config = dict(
    arch='crnn',
    model='multi-label audio tagger',
    train_examples=26041,
    spec_augment=False,
    eps=1e-08,
    adamw_lr_other_params=0.0025,
)
Rows from block 2 of a small multi-label audio tagger, named by matrix and row number. Each number is 128 + 32 x the weight over its row's rms, rounded and kept within 0 to 255. All counts start at 0.
After each channel's rows are labels from the 100 clips, of 14976, where the channel reaches its highest value: "strongest on" is what is common among them. Only what is clearly more common there than usual is listed. The data: drum patterns on synthesised drum kits.
# conv: width-3 conv, stride 2 (model.blocks.2.conv.weight, 128x128x3, each kernel summed), inputs 64-127

conv.126 [106 133 166 124 167  68 196 165 109 124 153 139 173 153  92  83 111  78 101 110 110 138 166  97  70 185 139 136 127 132  97 139 119 144 143  86 191 127 135 126 154 154 126 118 117 111 117 136 160 129 123 106 190 125  95 121 148 130 111  87 160 107 137 147]
strongest on: clipping; text has "clipped"; thin (high-pass); ride cymbal

conv.60 [ 60 132 138 104 116 141 106  93 120 127 235 119 149 131  74  78 161 162 144 131 115 129 161  61 126 137 180 208  82 116 109  98 160 126 135  97 110 107 127 118 140  74 119 123 165 142 125 126 104 180 139  84 124 159 114  87  92 129 125  83 105 143 129 135]
strongest on: four on the floor; random hits

conv.122 [127 111 106 131 133 130 175 140 104 161  66 188 182 137 118 109 146 133 116 129  73 134 110 183  81 149 180 163 114 108 139 149 124 143 119 161  88  75  81  67 164 112 112 139 157  87 127 113 190 156  95 151 149  57  85 135 121 102 155 121 155 128 103 152]
strongest on: closed hi-hat; four on the floor

conv.72 [126 114 104  92 115 112 101 122 162  96 143 129  97 136 134 113 116 162 208 116 185 137 124 128 128 105 116 113  58 124  63 135  99 118 133  87 116 121 126 117 132 154  90 107 142 118 148 139  87 110 157 123 131 127 138  72 101 140 141 108 135 135 163 136]
strongest on: high tom; muffled (low-pass)

conv.46 [171 136 139 159 120 160  91 131 133 126  92 146 121 144 177 162 109 152 134 153 128 158 164 134 206 118 145 111 146 128 127  70 128 105  65  93  76 133 143 202 116 120 132 116 164 116 105 167 119 142  18  99 125 186 125 106 129 179  92 132 159 116 156 205]
strongest on: closed hi-hat; low tom

conv.65 [ 77 132 138 127 169 124 135 125  86 115 150 123  69 140  95 130  88  97 135 108 123 125 179  99 114 132 153 165  84 128 139 161 134 251 158 111 190 100 111 129 126 166 172 181 150 125  97 164 120 169  75 146 125 160 161 157 137 128 131 128  73 115 185 145]
strongest on: clipping; text has "clipped"; white noise

conv.27 [228 152 125 112 144 144 104  91 103 180 128  81 157 104 142 167 123 140 124 164 159 122 166 140  90 119 126 110 143 131 106 100 116 146 101 106 114 153 106 133 136 107 154 145 183 126 189 115 111 145  86 124 126 145 151  78 130 113 151 220 149 106 128 133]
strongest on: shaker

conv.63 [179 137 138  83 117 118 177 141 104 127 139  65 109  67 111  93 136 185 165 144 255 158 129 174 133 144 144 164 138  74 121 113 128 113 149 110 147 149 116 134 136 199 103 154 143 128 159 134 105 126 120 114  96  74 134 128  87 128 141 104 150 151 165 124]
strongest on: high tom

conv.93 [ 88 111 125 172 111 130 138 192 179 179  79 162  71 186  62  79 161 158 138 134 107 134 138 127  99 146 138 116 204 171  75 144 109 114  90 176 157 144 103 115 191  98 137  75 108  60 113  76 129 101 126 148 144 142 132 105  50  74 105  90  89 181 146 118]
strongest on: snare; clipping; text has "clipped"

conv.97 [120 201 171 148 160 137 155 191  66 139  99 111 157 222 135 147  89 167 137 129 147 111 135 144 139 151 150 102  88  94 118 127 169 158 130 134 119 122 140  96 148 105 175 150 116 219 134  44 135 134 167 163 166  50 127 116 129 168 168  90 103  85  94 175]
strongest on: high tom; muffled (low-pass)

conv.69 [ 98  94 126 143 119 101 136  32 132 110 122 161 118 123 152 133 116 131 124 154 158 181 136  79 158  81 125 156 100 110 124 112 150 163 145  86 123  93  74  74  95  97 117 143 107 119 122 171 112 104 120 134  96 172 115  34 158 117 148  78 120  81 111 109]
strongest on: closed hi-hat; bossa nova

conv.3 [ 88 129  89  86  93 145 120 108 208  72 177 132 131 165 129 139 146 137 129 128  96 163 122 141 171 128 185 147 136 107 158 169 131 135 129 186 117  89 130 139 138 110 112 112 114 101  54 173 173 131 118 105 145 161 168 114  89 124 122 101 118 123 214 123]
strongest on: snare; march

conv.44 [115 147 123 131 126 102 127 173 137  73 136 155  48 116  66  87 112 154 153 124 124 131  70 148 113 151  99 120 143 113 119 169 104 156 121 121 146 128 138  95 144  99 143 128 160 164  62 148 112  92 100  99 141 129  95 117 116 124  95  93 103 206 168  92]
strongest on: crash cymbal

conv.8 [ 63 147 144 146 124 102 178 125 146  97 181 125 103 121 107 156 142 146 137 116 156 127 104 118  89 136 148 194 180 135  91  71 185 164 129 133 104 114 148  69  63  23 175 140  79  91  88 131 134 143 104 144 150  90 143 121 154  95  82 129 161 183 137 196]
strongest on: rimshot; four on the floor; pattern: march

conv.80 [112  68 114 100 132 141 143 157 126  77 125 127 116 167 105 112  47 188 231 120 182 142 115 110  87 121 122 157 109 124 115  68  96 147 182 141  93 129 124 126 119 148 126 151 150 103 109 109 113 118 121 100 133 115 126 103 132 150 163 168 138 161 177  78]
strongest on: high tom

conv.66 [128 118 118 159 162 151  76 129 154  96  70 147 164 135 153 156 108  96 153 154 130 153 152  45 107 108 127 126 114 142 112 101 119 147 132 129  63  78 124 145 114 131 147 179 121 180 104 139 160 131 128 156 105 138 126 103  87 111 103  97 211 116 169 127]
strongest on: shaker; rimshot

conv.24 [123 101 104 101 100 119 143 107 151 170 135 139 110 120 102 159 141 104  99 153  95 169 142 128 134 102 151 137  93 173 135 114  98  53 162 140 176 164 120  94 141 173 111 127 163 128 139 112 193 121 131 139  96 126 112 134  90 157 130 103 171 142 131 163]
strongest on: low tom

conv.54 [165 194 137 147 107 135  90  88 134 139 141 116 128 123 152 131 115  94 164 103  90 144 142 161  58 105 113 139   9 131 108 123 203 121 154  96 129  99 120 151 128 124 114  54 113 111 182 129 142 116 105 162 100 102 144  81 112 109 110 112  63 136 116 106]
strongest on: snare

conv.74 [169  82 121 144 111 136 126 123 113 109 102 130 119 135 141 136  81 178 122 119 180  74  76 108 163 154 120  65 151 130 138 122 145 124 133 116 133 162 107 115 132 117 189 206  94 144 219 146 191  88 129 124 134 160  92 138 104 118 142  35 165 175 140 110]
strongest on: shaker; high tom; thin (high-pass)

conv.25 [144 164 128 158 143  90 100 115  85 139 120  99 146 120 136 162 145 107 100  97 134 153 124 114 123  81 138 181 114 137  96 159 109 174 223 139 138 159  70  80 116 101  66  58 137  75 141  79 105 109 140 122 164 126 112 133  49  90 161 143  63  98 187 160]
strongest on: clap; muffled (low-pass)

conv.39 [107 156 122  64  94 118 127 138 147 111 154 102 104 109 100 173 140 125 239 100 151 138 146 157 108  88 104 176 107  88 180  67 157 125 126 146 143 147 107 128 150 240  95 125 169  73 139 120 143 136  98  67 107 165 146 123 137 122 125  94 154 168  97 136]
strongest on: high tom; muffled (low-pass)

conv.91 [161  63 134  99 122 151 172  73 102 118 166 143 116 103  50 157 122 113 126 144 130 167 176 146 127 139 170 163 156 227  64 126 125 148 148 121 112 124  69 107 168 145  83 194 113 104 136 120 138  89 127 182 136 140  89 161  84 167 122 176 118 129 113 150]
strongest on: closed hi-hat; rimshot

conv.112 [109 121 104 129 136 137 139 100 104 152 170  91 144 124 103  93 170  95  78 120  84 228 144 133 155 148 141 144 148 105 134 106 116  87 146 102 141 134 155  75 129 119 104  90 227  92 160 138 190 131  99 140 151 114 158  81 100  99 115 141 120 124 156 157]
strongest on: low tom

conv.127 [133 121 139 156 154 149 133 136 125 129 137  88 152  75 211 154 106 134 153 155 200 122 152 114 130 146  65 126 148 135 103 115 108 150 128 163 129 149 119 170 139 104 124 138 158 153 165 100 129 171 126 143 161 124 113 128 105 105 106 204 170 132 154 149]
strongest on: four on the floor

conv.102 [191 178 136  77 100  96  97 118  98 103 112 172 155  93  70 157  99 171 151 148  90  94  96  91 102  56 121 111 117 113 155 195  99 141 121 128 107 144  68 116 136 127 112 153 161 142 133 150  52 104 106 182 146 140 117 122 150 118 200 153 130 119 159 124]
strongest on: mains hum; rimshot

conv.38 [210 109 141 125 118  90 140 129 150 112 116  96 176 178  75  91 144 157 130 150 105  80 124 138  93  77  91  66 134 141  99 139 125 111 133  91 112 104 122 132 135 156 140 148  92 138 139 155 145 124 118 149  92 184 147  87  96  90 155 208 119 143 137  78]
strongest on: shaker

conv.114 [139 127 106 117  96 122 136 103 118 127 100 118 110 131 118  96 108  51 152 148 111  96 189 122 159 119 193 133 155 173  99 110 170 141 132 116 181 146 150 152 150 131 134 152  52  99 157 137 114  80 158 122 122 126 142  24  92 155 139 111 161 155 143 143]
strongest on: closed hi-hat

conv.51 [129 129 167 136 141 129 154 112 104  58 149 122 160  62 138 181  34 141 107 141 123 192  91 139  85 131  88 138 165 174  85 120 112 157  88 116 167 112 112 117 158 103  82 164 162 110 141 119 146  90 100 162 157 141 106 126 123  69 131 141 103  80 129 112]
strongest on: closed hi-hat; quiet level; low tom

conv.10 [ 75 193 127 160 119 164 132 139 151 138 140 181 142  93 101 119 116 102 134 101 156 120  95 130 134 169 161 124 139 128  92 124 118 131 102 138 170 129 186  44 114 112  87 115  74 207  78 152  97 173 183 181 177 150 134 140 107 134 139 156 166 128 144 178]
strongest on: muffled (low-pass)

conv.31 [ 97 128 126 165 133 146 148 132 118 177 167 102 119  83 123 121 145  23  86 127  99 162 130 195 154 142 124 153 186 144  90 102 112 150  86  94  83 121 135 164 139  85 114  77 121 178 114 110 105 176 102 149  90 129 161 119  46 150 110 121 145 122 147 136]
strongest on: clipping; text has "clipped"; closed hi-hat

conv.120 [160 161 133 127 125  98 154 111 157  83  99 138 179  78  96 123 137  44 110 141  81  96 133 118 109 156 138 113 148  81 141 160  94  94 119  45 154 134 150 173 114 125 116 116 156 158 173  91  73  98 148 163 238 128 181 148  91 107 114  92 161 125 162 159]
strongest on: mains hum

conv.22 [145 122 157 117 159  74 122 165 106 137 140 117 129 150  78  75 138 116 158 117 141 176 146 166  91 158  63 137 143 141 107  81 147 153  72 123 116 142 148 123 141  86  83 178 145 135 192 130 110 111 141  67 148 129 123 111 104  73 136 147  88 113 152 176]
strongest on: closed hi-hat; cowbell; half-time

conv.1 [112 120 149  76 143 110 171 142 145 117 135 144 124 120 127 153 183 104 141 199 117 152  96 144 138 111 159 168 174 161 118  95 137 189 164 118  70 119 126 121 142 171 111 176  93 122  87  77 144 143 117 107 141 106 180 157 154 218 128 119 131 109 115 139]
strongest on: rimshot; four on the floor; clipping; text has "clipped"

conv.0 [129 126 182 118 131 122 129 132 115 165 114 136 167  87 140 171 120 188  74 155 109 205  81 181 119 128  90 131 115 169 115 125 137 213 128 135  79  82 142 122 146 153 107 119  55 166 170 140  89 106 119 112 137 114 188 110  96 183 130 128 140 151 142  52]
strongest on: rimshot; muffled (low-pass)

conv.79 [ 97 145 198 120 177 124 150 101 109  99 156 124 197  81 153  80  70 140 162 135 115 153  72 125 107 140 148 160 149 133 122 110 131 104 145 183 105  90 140 102 116 150 152 155 131 140  58 139 104  73 152 121 165 104  98 123 134 137 142  75 178  78  96 144]
strongest on: high tom

conv.103 [132 112 149 120 159 129  43 131 183 136 155 105 110 113 142  98  86 166  86 132 141  99 109 139 135 163  59 146  99 147 177  90 120 151 130  65 183 146 106 164 153 118 147 161 158 153 148 124 104 152 174 134 122 109 104 105 170  50 185 142 105  90 100 198]
strongest on: clipping; text has "clipped"

conv.20 [136 125 167 165 156 133 113  71 135 160 141 124 134 124 136 124  97 153 133  99 161 109 131 109  95 144  95 138 101 100 115  70 113 153 115 107 130 118 111 149 133 136 130 154 130 104 132  88 146 141  99 108  71 155 100  75  76 108 152  47 152 123 179 121]
strongest on: clipping; text has "clipped"; thin (high-pass); pink noise

conv.89 [197 122 147 128 128 145 135 161  70 137  64 117 116 135 104 106  96 158  93 137  82 125 110 123 144 146 120  64 129 151 143 141  68  97 143 113 132 112 109 133 121 134 109  72 193 140 146 137 124  92 141 121 129 104 123  91 111 120 167 206 133 135 165 146]
strongest on: shaker

conv.19 [138 173 149 175 107  99 141  72 122 151 128 126 104 114  89 179 108 144 128  69  92  97 130 112 164 168 155 126  61 107 141 128 140 149 113 194 146 122 173 113 121 117 121  94 113 219 159  98 101 209 139 145  59 117 173 156  92 104 173 118 118 150  85 166]
strongest on: muffled (low-pass); rimshot; rumble